From a checkpoint of a small sound classifier: moe top_k, patch size [4, 4].
Rows from block 5 of a small sound classifier, named by matrix and row number. Rows with one number within an expert belong to one neuron, the router's apart. Each number is 500 + 40 x the weight over its row's rms, rounded and kept within 0 to 999. All counts start at 0. Numbers have three digits each.
Before each expert's rows are labels from the 100 clips, of 14848, where the router gives the expert most weight on average: "lies over" is the class under the peak; "strongest on" is what is common among them. Only what is clearly more common there than usual is listed. The data: songs of 200 made-up bird species, synthesised, often over outdoor noise.
# router: router (model.blocks.5.mlp.router.weight, 16x96, trained with AdamW), inputs 0-95
# up: expert up (model.blocks.5.mlp.up, 16x192x96), inputs 0-95
# down: expert down (model.blocks.5.mlp.down, 16x96x192, transposed), outputs 0-95

# expert 10
lies over: steady whistle
strongest on: steady whistle; first syllable: steady whistle; rain
router.10:472459483521513431486487506510486482468477496523576581606486515509497500480526472598493431481489539525462527482473503543442552540522485543450398536481474501531498528429477499467468449580482509548510468505537445482494508550506486502516507447543464454439446580546583518529466499446489540453
up.16:538479530448426535516500491486532488545494516547517487532492493493462561513539430503411504544489530473520533564541547422463492502461494525580458480458533460490473422543431463495520542519487529472464472478446515463499567593528503554409505504490553484459496408476523567495477534533496562471
down.16:441454561558560473418511512510514463471493410540525506491463489542498546513517512531521457527523505496432563516473488428508445519564527463495500494542465576442460515422539513506501526523463440537528457478531477493480489567511506475566527480492535510426497531481543551498448447456418572435
up.17:417536512545489530559494560457472579520544531450488456492514560472453514542505501536499476522511470560528549460538487499492455530404501463486515517585541560516492473413470481502426468485457477501471472558501558536523472561469575549457523501477497528427447533483439491491547466455504519437
down.17:499460406483505465497491508530552477467483445382478582470482493484586483469515444558552451478449487496519501507468466516444514489498490415530447505495437408563488501511453499532465523490526553537501517524446494445497525411506524546497533508546482458505555523573545491508490544506433462496
up.18:488507505549558463512507517499535501479499521470491432520489453492508531494515550547443455465445529548445567538472516499447492441470489514441506451527456554577415485497512416504369573492498523531540428481477458456557556525460475430456535548513466507487524485542499443507492456491512530530
down.18:532441418488461490555485522528532527490536540494520470451557538475491575483452521474559405559488524511487523465536484523504444578446489422516521472485494500488522535470455538495488501600485494512456549496523575588506579504534458516531489516506578424506452500500537553507502526536561539482
up.19:455508521440506493520421460453453535545486514529531540504515533517541457470510497495525563590458472472562472488546480520472447552456504494491496504498522377493431533560490528527498504520490413535446455526508472547545562561469415543494490503514445542521526517494532605518567524532486512500
down.19:502498468487517538494468438544587510495504463526445542538491417498497507574529520448526535513475572518503470450510480506542476480498624511508467466512513573485514460436553476486523492443458481433492506479531479561527378473560575507544443501437547540448508467518501509481469544504475507526
up.20:484542495507460593568496461565472481480500481465478411490543442462554535485536567480481517492465558513506567556473549549537455571472521504477491378485529537518456471423582472530479511480525438535488520514468507511472503478555496470493479443497510494505517507582594479506455513456505502512
down.20:512483501441500415496401523534482468551480507483449502520443495507532469532484527520534484420510528471583469457517498453482472509515459494446490530505512551532515564534560584507432503528530609464487447473494450470505462452438426531472442553516459436483534497520483530459535521569498531469
up.21:527573485522565492556599518460531523460459466484498475482472565503550553432487494492403423466515407550507466551520538477497497503478570465529454577492571529466451413516444513491501495520500473511531468505492519504525471521513519543456451439530538499533523471471465484526520580509497565486
down.21:508478472552496512442492505501481422402517471547461495470576523452487518466560521579534461585565527539475465466536500533487454557504499539514540536500516511609537509469517472475451557511519488533475457463513480450483558570546502497546461544521485560477436549466469541517464484454524562468
up.22:455543480512491479491520435498451478446563526472549459545557528547477509501478444535584483486546491509468456442453485437539461489519539449483591502437493536538547440486468557474393540486456456560525480516497466591475548545518509443425481454506491469517508536507470528480539498511537464538
down.22:539402502420468465562528522466460502553409474532428527465504546498549484520473487544516468516550482473496443493508449561499572501559533475498455550542476474459513535457538531494524518407483468461508574512524502412526444453529422545487531545452524521506479511498520450511541464528522548507
up.23:443494505464472507498522587514555548537499458489501550502519553509509555455499510512532430411518550491395490519533539514505537392509521499546512574512440493537505482531471518484412524500488465446487484415464417523488517414536462493536446454499484497563507482510544484544520519494465486445
down.23:504516500545535550487461510488465429594479493463506518495570498453490463512526501563520497534510416508440524500516482537529478519561540433512444480378532499445524517534451454430499538502425417503480471510577505502511499530523502588560533535494495472500491460470480512509436439518562484458
up.24:540486507481531437476507524474553471534461412566400476394486438520487512460531506628529497418515429491483560540440453491533514474516477496569491511458555479545510515577516483483494596480479515550495477508533504514460495497527523493460531481520514540459530513540536478491458512495526510550
down.24:465581465542479501447472523460456486458492559501484469534571476473535474430447436497556519499515470539479515565481536539557443512464501553492561548543522485442577464494483449570521574558472507475457491481561513537437535473519523528488390516489417505507469502472466476491554477539495475510
up.25:499489474462493465488494473511455519540484469468429508582519519479501470531469499432487553496454459478555510521436516522455538480418500461452539437574564506493470501459519513543474465487455475561530445573607475427516473559515501525495532500416472498433499518513540435497509516495503483393
down.25:527599508515489483530481526489514549609463515426450548439536468464535506508533483456553452496523495500494481532487459485486564520401544447426521563529516516534525516521514554432516501568486513518479506419522470505483503458481509526441479542471444460582505536529532440520430499528563498489
up.26:529541499511479461542536416470485516615496527521455458476542450502541506523575426570491476437499545603428480483532507557495495464574541490412476521458443503541481534509501533473547476530534494526582447490485452477521532488438516512493480518478537457487554502501498527504538472497492531574
down.26:472480526542633500497518467549538479496436462513501508501547574481468490556439583522489467526475552477491496572564472533494492529496512486465484437532508582473451589484488473440482578500509445488451521560509527459458469529487438523429482532495485504580500485474513495515465517495488583515
up.27:507554541444510499519544458521470575515483529494495486481454432446561490479495523485546543427504448445498518502517489452517559428495479500518460475520542473522489493549501519477458553433460543501505472462575480537402616463584446541529463480493507474502445437558513519509449517522468456456
down.27:531474511532538418443493546484471456513513495498510525521456409470490517435471465521516484500560473478571449523487377575554486498537557519535549539549481457442549464488445528520563548433554487442575434504435553480471505433486490514481483530509529524521533496482513492498514511565497512516
up.28:481466514526495564617529484487478588555472534496479498483505533518516545491486472550536423562429528459425481559527470483449546536515544551519421516478500524512532478490520543499551501583572451455518433565525481529459477484452527487498552522481519459503515507523513473436473561529444462539
down.28:496521513401522506492473431549528503484548494505514431559471519499518530579546495504469534451472525527415528514566593513488458495502482521476454508580449487530488538444460551503465506448540525496564472499495524437517511571514532590507499518545478536474552437430499455536421487485545468500
up.29:494536518509534464418528514459541514474480455490542446450527502447442476445503497439512491526482495482461480498485479549433545497445535458470509582473529471491427432528526470573494442497469558468474498611515542493471446425532475466496471478505550530519541515554551503434546583555466503518
down.29:518517504502576554427505485469522451447518514464497517524466427400427503481474501518526489532512515500433490506503479559501395467462468593474485527495519474466435536514456507494468479484465499494528505416479597460518487519544531522530490466454488462423581479503437468531461569483487451487
up.30:454533498485546487427468502462505553499500438498515472481495555498494515473482449459608462513537490618539413530476562486505538433481470509491525556518507417562520482473551517554490502574526482535528514533569481538476509426516541500520520498555542447562494527475485478418505498468547463522
down.30:523507492575520535463526464497536480528448453528507420480488520502516533485535522571580520520484508609500492570459484491514464502521482487573458465491465459511488469481466542448536486443480469478503534538516555521484437501491557498530433434431491586523489405458549528583523451443497527506
up.31:535523488444484529459540522461443539520443498515480565549443482523522574553377435467450512529502463499519529512473543478493521470559496527526478531535486447515485564494503463533526532473585529523506500512501402458484508555484541515488523530506504442497546428494485487543472431429512392482
down.31:491533503407471485488459509514482486483546516546462476450459500554486476517505514537504508497455546453497516555491541502507495488458484496425499520546580468514450550533474545564542562400546552465574566492543500459428459457476474465531559482419533547504489403443517573501527535493499484493

# expert 7
lies over: downsweep
strongest on: high song; downsweep; first syllable: arch
router.7:465535478533493519490543449463492476565513483517480566482512466573512452549506464475479568522457528535501582536446539477488487492494530532486473507541440503461472537531530537457513526494489476526510402521528540472466446442494530525404477444587461509474576511542416554485579523469430497537
up.3:506524498459498511416485513519492506564523471523458536462522473515418521497508539491468450533459468455410488460491465503488491503533525554457541607453516444505439531543480556539480539531545528445453544465513463464460488465446471548542447471531440453465459508495510494602429469451547542533
down.3:505487544530529487468495550518477511578555460495467481489463532594522466455493496530534591470458505501547511512477513438535565506486474471479452372510537500544580472594499556501445487436470486498493434499503471517482530542551477436493524488484460533532476426461458488503469551496521422485
up.4:521525459462529465455526517580459532503452454508562523454543558537509599503441538551558469501430487412519438425453513486478501547489501526503449490514442525432501551480514508535500505471494458452438539502535469453395518492531551465535581536458488499486500524504558472480529483514454482481
down.4:561535445522479493534504548520483521506555522470474568455467516570556499519469527511543479529505454535528474506426514427473454535487437443480547460487462519443508473545451360522447496462466503487560451488524477484506510528494555519520420521523527544483474551542573511426509541532463538547
up.5:482475561436476559489481512432543518495512522437409439465489466479455475501490488477469547470482564461502494494588482502488505449524461467587537498456496504472523528569580462524526454488529460473498512509476558511495442471568499503535578425513558503556494525477447521490442465513449411535
down.5:453505459520569511563551481499475476523446514601556471482525522506478574517503551544464466548452464515476523528561441518432486472541543449538535477548445552491480485548496509517493426526494549528486528499539482519491581551483491524486439562442473446373498505451456485504493531521484523466
up.6:485435548517454547475571522462520504555538470482453527537503462449531538537510509481486412494528484522463451458464544550508570497536552495489502454512474595504517561539418494477531462473533431460480495427509473544461517503479517469524564519417484501507454524455514473512430594439546532488
down.6:544492541513525513520465419506496527424527532516524462443479473478489498477538448488508475524385517492536483398482482460501429536424438485483490510516468550458518437551488493501562563561495536461514522431468471501457527535479494510502537493539501498460575548549511526482547596544430533481
up.7:524421445519481520483511433448577525448501523531493462519502533480575481462492517507493427470478451517431486478438578521543528435480509536473587560447449510485448590462504473452435489514477494463474514508538457438496487492504489437481494442494477554502522452426460421494483502492517559502
down.7:445459556549531529497459473495501530507416584547512458465574494539515462550423478559607548491481448482462488515481507456503487594465461540485504442498492517518492538553437465510511504530438465468486518455492527472528444502523509572467514516519485524533488419492513474474504425469555544434
up.8:443483509438544558546525512452469524451459459503508472416499513522619457452539502439563532464532500584484517501447584534518502551462512520540482461516472508502427516464531497560437496430505485518495527507581498543486537455488483537484504483421460466484454469494522484469580494552500494461
down.8:570426492543519511513536471455580449555547514490552450601489540510453444590453460554426473497457547480549476522448505511564523534558558522516494553533454454481503507520513566514531500511470540455510492515529468478473416542489468502499486448509537490507461481572506564485472538475453530510
up.9:464495504520489549483461538485505520571578486480461512487573528530499508527556480464594493506516587517510467426495492430452495489461545459523528559512495527495504487549581470449553427511546457463478519497580508507502519463524432511586535441504501500445436481438555484478506508441442526462
down.9:538516524513598498502513492514474479477449525505497524497448530475416539461517472566493524519535537502525489480522477503498622518472455446542592403495422440468529532469450521526435509487515460563502497462450545498480459481492480542473493517534472425482552509485500470500513629480539486498
up.10:499505428458451551511426453557522505464469495526546563504454526430499458515443451548394577518443539400494494492551507445547540450526473452539502466534487518509569536439498502574548540487521488527528484496600474483452491462478506518513471523499481511424540505501491515520483538511534494479
down.10:513514458517524502511543506475531597502503526518460567473485487549473560427484516504429531425464506450505471480495523454485529508484389445522452561509565448533482494584496535564511531566536506533518512533509504536509492434595537499474500551527453526488490533520515539472453501381497501482
up.11:436540568606537481559482502549481510460561457414500510534543519516502524510578543534427486534490526506546510509498487540491542476566564511451506496549519529536461486503572468505480440614441488451518450492485498552532526502429543490474562496535491503488434483500508499460534510502530575514
down.11:478582479514476520519453547486576502482483514467534498492465535604525522586478514495497522455528509502492545504471541490510530559532479488482537539536521401502514468473547530537540516510491508486522447497522518545492575468473573588470475439564470492475527513576531460480562380496553494453
up.12:504519479484399521481518586493549535504440430514539440531490593472531543484521539446498552504521494505505478461566466535496450448484516551523484463528477442549476480417539492499484527432505543517469487550553507516494400512462441452487543524537529435545565514536509552491491487457484495572
down.12:517437522576463434449528479466499537493479484552514456489479486513470463564557518506536506486519492504452456465518437535455444550574543543485518580478497568496552456508564441515495559513552539576476438518514513493454580472476556453551535509473507453500452468543506578499483554518479469447
up.13:461512563539491494494524488410511487494555569472492559527453448543466563528526458487494525499493474539398520486552506448463499463517459485486502501491505504558474539585520462486599519507516465446508547484572489570491446465479469582550492483546466493428470457492473438461471439468546469469
down.13:478531461475480571536507534560548522520479517530583561426510491533539482488486522608541424499506490494570487533446507458534472541495453503533438430476555519454525561552510541495468502555458456512491471483541482429514533498452475501485479573535542449442480525500516494438536529547519440562
up.14:519436435480604538492546480537453510488517440475579467529510535508492429455459534528532550470511535556517550504531489550503497540472521593458447560499524567502526450474509527488473479526506491528432515477512507522466589443541489547524468458416472456548418479433513496497503504517486554518
down.14:465609490486452532511494502499574491547494513457475496459467428456439455519513492540451486557506523480541576569427482537545429580529566570497512484518496471494492500475428458436501494523472507511519585502554457477475426495468501481428479517524481518541469490538506548476567444486495471512
up.15:499521515541577440497482505521558500470521516587452507508460570557450491456479523540525475525557522550464485497488541491473513551511534434505419508551554403441527512479587525427535474488481436496524540510470536456538478501502437481508453491557541497549463454537546465521410542501489523529
down.15:475504480453457495480493494493520546461466541529473521512468556473434495496493512533529519490537468475483574410496579419541482517430455454495525485406486506513459544428455446508434505508513459460453543543454435564512575554558564554505492511481497498504454478510526455574523537457483514554
up.16:485548451453476479396441529503481474526446484556557490605542435512522484483519500506572507513544579407477467492526556522466523498538490540510461501505492491596540498491528494534517469552469485501512391524409433537496537550466451491504459516460480525481526499545548477494478465508500527511
down.16:516553515515534486537405509610487526559513491463516572527399463501520538477568446525514474540469560479524510494467446497524583528559479460522493531535538508494542566453535496459508504472506451510467449485531455544491502494488547495505512453485505443495477571540545522497500560417532560573
up.17:560534461437463502458484460490497414483484519572537501475520471518534469517462450522493487498477525460470515470507463517527491600522460423558534449434438489537537518473559452503511491487429532466496530507517460448487522504543561507531437563536562555595476562468520471480526443556488439484
down.17:520459521513569487462458528537577471488523519486525525476524519560480538502537569520473521479522486509573489421474501422530525413525546559526473558528560507497488564482476472463527503480539536472439548530453507477553507468627495483504474457460511530463484438460482520518544532492485469615
up.18:523548455531496516507472465466544466522500471462505490556477594535485506565436539567485522488537477459484482569471542450573506586473484481475490592519478440474503528499568508471481525477445448541552489450441501567527513490532549477580438470507473535564537525527516553465509562515539511446
down.18:500492516455482508533502507582514522496463551507535464510490411521544511451498478480520446481451499458465465522574489527449501427554497465567502460529566461434437498536395505478442497471571588435391518478467510500520484594513508490514479504503488513458430493512479457545475495520511492516

# expert 3
lies over: dip; warble
strongest on: pitch: middle; dip; first syllable: dip; steady whistle
router.3:459514493422479440483501559510531478521472460485541520427428503512468492481515477456535535524544469510546475484392488439530521472487503441524563476390509437494467494479490551471531570527514554544472532565533469583539492511549436420521479553467462541544490530515467522529548478535487488517
up.3:459451465567473553524514480491475552513421476493531555467455476428491536454448516525524516514426460447431519507442488507510525515471441517547481496488471530517518519466490504514427508504527460469478455412512384436418471487508509518527468416517507520481513551511488546505455420519494447574
down.3:466500472447506507551473533484499486456517536460532518429506495511549474530485531452415457511501490498555447511562484484468513403580489573532467495447474572484503495423485594535477498518553565560538478516560537451475495506460527524512545482434456570497505525459524507536495574473506560449
up.4:457495450480544443522462507544517583485453478534508440484561559438464517456525433483488511497485530499483519537451484509452456477541547535513447472549526543503476441446619529519542497505473470506497447541506484477471428503534465464513520552411500496444459525483553511590431525458483451472
down.4:463499496480533483515508512510520488451558521482525535458540546540398440500471507496489524522524504436447499476448538529530456486550509442497567530392464450497470459459575518522514522483593464447426507491470487479483474441473477502527551549513580482449501549516522485618519529534472544499
up.5:389464530495468424524500445573583457500499478494480480440500576466517513512521505539507488528527419455558565453420455540492413518469524428468501458487503506572488489427456480494523487536503455443500522457488465495571451547519544458506508496478531544527480512487464484480527483426522495480
down.5:555534449532471450554420540484459438477545519463489496544522552409469553463459501403480505504481543492468469471515524488553539503519487510461453516509477477418496502477582512482607547495540554515456485489488537534475496501460502531467483516437490440472480422448573438527489451514528498468
up.6:500432544459515505511513470492534444500449557487471517590574538537494523496522590513473464529475488475567484564572515493509505498401490473458518521421489524543502500503578559457528534444463474442431469493469513450551496543538470478482466448493581500479509546511531485542480517544441529565
down.6:453538507453514531420447568520416476545561456509514464580462520477460537529517521546521497518506464469421444539531508443552528488457503505416446456525563481432492507550435468516467484513591453537475497498508474498492511480486509527502539503530523529567494496419452552518444488490526457435
up.7:493525552545491567575556463425485490474457525516519526576505500473410558576557522462474493529418490532509539457549509531467463532497459476442509533527571584485480464507502447581474538473470499500500460503531514500482510549455455551493482501439459553540530560503537460450499455473531475444
down.7:556461496445469522515485487490497524620525493501453509488444472438571542540477543510522430496500577481463477516588431428526471500493534491470486482553496401537531539492431476482474521483473511505543450566500525515540457556467541526538480507579539497486555494419463495458506520453544500511
up.8:481519543477495508471437460501497515465527504482468521502501447552512467514512582467523482503517537528526479437496502471488534498520472441513473494512509491463603460568559571483493464531476508509548491420515472520494547553433595554480434520433421471519446466570533563483532518495511595570
down.8:443547502429497489477497420510480499469473485488524504438538509493545549505481490550552531534402595482477559532490529473411544526544598544516446469452512480485463599468478448487519546536442461503527529540486492485453510481519403546511520530508533550495499506488511515493469528457515460569
up.9:478479539467525499462554511528568517498510479512476465469531477418455533517463540524442494475519460507563634499458495510524486410457479476413517489491543554537559551528469538521598520509463523483542388470503467514514545519549487506531453445472514471538513532482512531580493486473491538495
down.9:521551462521561490539495473496426496524451538530496481560494496523556539473497509461567500502530551452469533573607498561529491541527541483490494486590473471433429483514479499497459504444560524466426521515459621508448443474473526561482506491534550513447526506523501470485469510452487494434
up.10:506511545559510558570481426423509428492473537485468547526587541537499477515515584476499564559501522506501467463511465531503502556495526491514502537471528498524509497429612469455440481485485481497477447557450537482552468544469517478492493465444513508513530561554519501484550592544428469470
down.10:500510452475477475518492460512566489548537435537523435503485484473528521522478396513509467507497491497466517503548464386503501436443475520486493464455499508611476559602499497526493466533486552502478472502451467543502519448481513515506498485574433522479523503515360520485462485498569514460
up.11:482556533498435469542512484459478521484530506525540471485489451540452484492472546546549444504472538568467477530457481495442456515556541543411493539461570495439544485549453488533439542478514536392489515525438498467474510414512589548527502449455477526533519554558495512462495485498433540482
down.11:512506492476474440444558447485486465509491494528488536511456483467565529556547536514524503493498489521468505418517514524532603457478547481507490455499433433536491490514544602501464512465476493552540440527513498563495422543592430463426461492541528555559463436527507498474528510467547508541
up.12:555507509464503499542570471477534486453481537456567552516568426508483502489584429523514450462532483525492447510452545346501489461504472479484529491496481525473496544491533414495549462526536531526523478493514545438444489510486543482399463523543460517516461457557535477466531481540514507524
down.12:466445508516511442501510448537464496540489502476478457496509465459514436496430579519462540530485539493525540476498458469517487487431547503441435570425541501479472496495438456495481458450558501426437486529433520501510453566515458526510488447560446449539494579484498546429555473425501463495
up.13:585546408530508582448511462488487445449574454512549445483457501546507492461426494492551610554456536449472559455476481514466499483497505562465523449467492549492489538471514474504439499423436436509472491525458470480487462493507519531533502477517445455533497458508492513448510441453465494474
down.13:447473488426530506440508478476536509494532463485450508472570556515494485568504475476472515533497617490457517406529418504561463483515494501479530493565473552508483501470500479515489519469515522517448445468481480466504541473540603479504481519477524540528504553551567604559517556576504536519
up.14:499469547453491501508532495448499458512521488419503530494495516501496525472422473466494443449437482546505536475497543533394497495473440536485514441527468443485499482493492479444540517498567521494491516504601542465525555452502501527419525460488585426420529439449507497483403485506553535525
down.14:488515540582476510464459475515453496506524503506495464494498547515442501493514457531453586495516473456439519480477490506514529469576471482497494485570512573460504540510442468555454463493429457522516468435596488566494413485536489475544496540439478525556525503449469458512534541374495472456
up.15:539430439477490501469515505555546480500507559465463534477503543447478531540468462517489489450545444487502536451586551521543504563499480524451498429516496537542530533472503491523459525460481533509516437561508470446611454572542448508423440527507500496413464540519486458511511462491460528425
down.15:518604527485519485541558431540470468489397494546552491529520582545475429469551536564516491513490548485454473552456450455425466493543581518477518492531543435507520492547550531438553515530530520497559515466490524506421513465509437545469551485535463508491525511471527524503549506469504532480
up.16:429532446538509508502440531540493502514508534503485499541488533456462436497444499474473485439440467515439478485548506495440466497493491437446525538562445499482583420472517537475464512432482563525493489474490469532420548425545516512532461511523524425501452580485520485523486455459607473470
down.16:524592527503559493520519507522553405538420529544483548536554537540555519487496488531492502541503440528433477469515440546520489521571412449449535480518498469531466533507482499506523483538498495550545464567538472492486445556511483488524463565439584592454496466515461502539492466526500469455
up.17:544471534466487527555490507495515475489516470521482586432507492550458479448529552555518522501540506443485514490507474393585506443544538467562507479499513475511523534545523471518468461433481523481614524541521499562507520558552438551520426421532517547519561496513474541489456447505490538459
down.17:486554472477465483459498456482477485478550420543493486492463429530516543537450489604568465526513519500519494436471487506488435495483466502488526464462418466498514565527507549500574539513493444438485474463519552514465569444587502507514448565534466532476505530499519451482487446470401551544
up.18:494455472568564468501490477555456545570470465519578538500533489530550559507505417520433502478495498453516461492513490470532456504553528452578483412551462513486494505507489484556461546557526477465530494486528591517496498511512414464448475531436600542493528498444488498553518518459507504560
down.18:499471499503499523484526503528448477407587443502482469450553484489482513485539521468441465543504592514530570583543506508495490467497450503523492529439519492509435408533533429445480515471478481555494466482491508435511539464458491424461581474454403440496467495501476486508528445521533497456

# expert 15
lies over: steady whistle
strongest on: steady whistle; first syllable: steady whistle
router.15:476442479503505534571546548502517443523514519477443464568519504430467530469490474463517507510534521478534504484577519550535469528570472509483491438508466481545516531515458508456551453507482538385536513471499515539513545514501550422558551527535421508478453496485495584506500447412486406522
up.3:519457515522567477464484418456455494515401445521472534559528509519480564497508462501469499495586553550477554459510498492455480438512495444480483447445523526457511504557469530510492551479438430562523538451486468512426486580502504524428487467505558554483556536470508559499475545470512473440
down.3:536539448479513507513495536513477488511519515469528534512527527613479477472504471457518479486505492458471464478488519423456510573419507517577526536550393484510455519473458513539420496574495508488512538497590485481428470453512538471506485546488510418530554498485512549522432533518445533590
up.4:451447402471507502571524428495539461406494465476546492520581546538504432513437535508484511518452474453482527502497468535537502556453518496457460499506513504550536593495451467545565455459486465530505515480522424548452543502432548465541461515458479491522506495455546498524462514569480488443
down.4:535488478432514512542445445476514539521419509415525495508527495554509567538481553521530530543505501472482474424483490516515523476499446527555496422507531491468449458544521517481508544438558507474505488443560460411509450386476449454485526454484470472498526520543475421524544500455496449437
up.5:502530459514463539435529446488492533509484493564504520554527449430458523447479534475458466516520530496431462590546512478598537431488463476472479496486547510553430481506524589541475475486447472500476419550503525586490475452475521520493526533463452454560488563468512552486491517515418494501
down.5:457529516501504497569472489588502509613543497467540517507429490540432536496505503557500531465567465571503509520557568496515513488498478480541518466520480477486476521504525493430498537457492482570505462493469448459513595485566601479487459523553440500424443550520498533493466470444497472539
up.6:526507519492438540529559482602564495496430529480536540518501513402473501497511466581408491519547512529532447411471532469477549448561441507546507469559485439444531487535496447512540494395545516531504494546516436439526524515494452524505520501487527487552487486491472513527535464519463505512
down.6:502460467543516469481481562438478528464521472467509490425529530575532456545519476480521457465438463469541499599421498432473431493462486540517551529537510556422504511506447535447567551452474456493443457522517533553479473469462528418519524503537480440467493502459442494504540491526565484521
up.7:481497498486527507508476518526429476584485490471577454459515476421526535519517491464474531519468437411448509494450573458514473469447480559459468523514466476501492496506530499447504507504457491585530560470537543551493522430471442578504584538452548572482490484516460460520488533404485537500
down.7:461495472455512440538488529542635507513495531527487526524532550496567483489519519524502459527505568505482535484499511473463484521550481501478520436518514475510515510445494568465473448481481491451535533545448542462480474603581541449506473415547535612477515501514506467480476453521538408520
up.8:454460600537495517495443470517532508509528435499504508446473458505461445478495531451527469498418488563521507456498494579509534555564497434500514554528492445469458504476591529467441486464495486526428502509558522484555542465470532497429516462450485433575451535484499453523547506497577535517
down.8:559517500499465524518494486513515549500382574499490530471519514529537416504541529489455516536464488479437486579456514452474532478528533555517575554470552530558532485518562564491458562515446528604521453491445547496524512509484449478518524494535457503557534439498519490464419496500525562500
up.9:488518559514581502473570472449512517516483536543472520626514520493500486421602464522459518558484465484429505546526452528453519485460442527508511470552483523525558491444470514478474487435501516473493587508513562479487392510544492554537496472473494451484466499467479469471497528519421503472
down.9:470446434496510544491445526545524564485518468456524571438480510479454522467522504436541537485498532527563538530554427527463442469478484506507532549473490559572495543533498537534460526610489498519557434477506533565570555495559499459436480485485509530456511535471514551581517547498540520487
up.10:473527537464458560414531484498430503564497506468435513462510483473439474523543483462503481488457460473527466529468498450525491507534573559619470539553463513558576549545518490483486490494461537515548481468485452536489550529432519483520465506495486470489492556477442580508460612484526536518
down.10:514549524472556469568474448442512513461520535502498392443484481531589567523514510522484526514471560505452460518455522580438498490438495551543495545408489497501471439493536517558508531474512534524523497473523541530550477480563404475493463481468479544578522478520528421453493495507507489456
up.11:429512510520506558430512533565554493478522510482519439522502521494479517475502543504402506489462576502500474504575476520490498509500532425549461486460513575502427500479531462481480475485438474520520490483469500544547500607572543513478501574498468418424540529465448513548562492496563523553
down.11:501434511482534456533480480471476474506567488532532513537522469425459444466510477478555510463479463502520533457499577417512535545498497564495447475440435413493536476451486558491544484481500510427583517528491514487482553441544493494535559537546427515460472541558542496421508453439503466470
up.12:539519526506469532524453500466479521520493479535456456553571480453513440574405550424380467525532478514467448500502542406464531472557475448472543488542488457505535531512553529561482477540496493505488521515495423500508452422473512473487562545497463469455534443514502461512501499510525539432
down.12:466539556513503495511518504543512599459504432443408563529489461529483524481514502522544490447447576501462494470492502486445509486478519513414503556478498510450496509475532533519580540446492422499486491448532516446484484478518581576453493535557544476484514492493470446527432505524513414575
up.13:447525521445528531410491490493538539401481467482571470494514422529577517489456441520446473469462488519505451584487474507535559542527538541445494478523476497517525446506595438565457520539465461570541452527492520517500489449503449528482559502526541539529501501528508538460506437547491457516
down.13:495488488535484519403509514493494512516443435521512518545494472506491533571523404530489429529478474465464469487576467529527536542594520466462491492414506461481535430537486452414476546554466491457419439480511495513461543446464426544518488526511465505575530453509490522546446487504497518500
up.14:454529560529457532508498420444548545544562518522555579452455529515510522534578493423484525411446523523499504518504556521520506499422476534551489445540572539484446466478458484504507559515459505471451516530486510494511531541469472512445484545463486467523567443457500393520473472508468477478
down.14:539519494460521458556467497526463522533501461493576411452501432492564527479515460510524449548496421520543515550522451501517547428512573524533554563456521532421467532476446497444474460495474520548469589426483498586465475511482456513482477528521496472424543526470506531487509531515488556516
up.15:469501509492506528528541529502482458524515501515548541502502515508527539482502417527509425478548463406468506448485478429537404545450487521515508519453434444483511441505451560499421509577501462539492495513575486469485494463550506426469544502425470514464486468493520468443574437554461524443
down.15:499577475505507528534525533523441461519541483489487438532539513462505424497466520456491514474488468551494537510435483598528467430495414472482544481452485518534505568505490466509556520444452450485481562472470501463505464516455482538552561478547548502479460413439511528468508527482440527615
up.16:499463436499521471601471484493481553509487526537460488520520564449511468552506414540524526452515498492482559501493487556509568545585474480511473554494513462523490558443504462537452523580433528518533506482520457497519488456524589522430510433469503415565516507469529492466495531549560515436
down.16:452508536524506490471472487554514496453507483500457475514462472473600515523559570476512538470481459406493519458529503486487457578529603526505494506608454571551516476506585548475433525481500538481488455473500538425550546560500560427499537497540482490448523518506504515497490500523557474469
up.17:508512540542458561505486596494485471553468544479469447445489537444459491539491480534472510597469533538498549526482487488465470498503578475505558541542483414532476534540554517502513563560431503443531472551531504468571521505418599510511498523462536459502460532508462489505468545483568527525
down.17:535472502544428443499514486499508541511484513533501453414451467485537484538517530552498418509553433521481439582488461504468484419454525524480490514501508506465481460554476541540549426540494548560515540513520520588544454456468425495493427518450589535510496481442572507484488482531475515476
up.18:535524460516514431576544519463539487542496510503553427530483480486470481532484528495546506501456583447520470432480525548471588500547523538557486541531556522468452473532578529505432539501531441534496505453507520509499436460522455546451445497488528443520506485497475527553383466577488533511
down.18:562506528485533579472505493481527491422480536530514454485587519512516464573475446460515427457526487518533491427477555501503432490486519471480462477482480576531526499501542471522449547462435500496522574532506493504489561556481493459553528531474455509522513573405589454498566572490499469511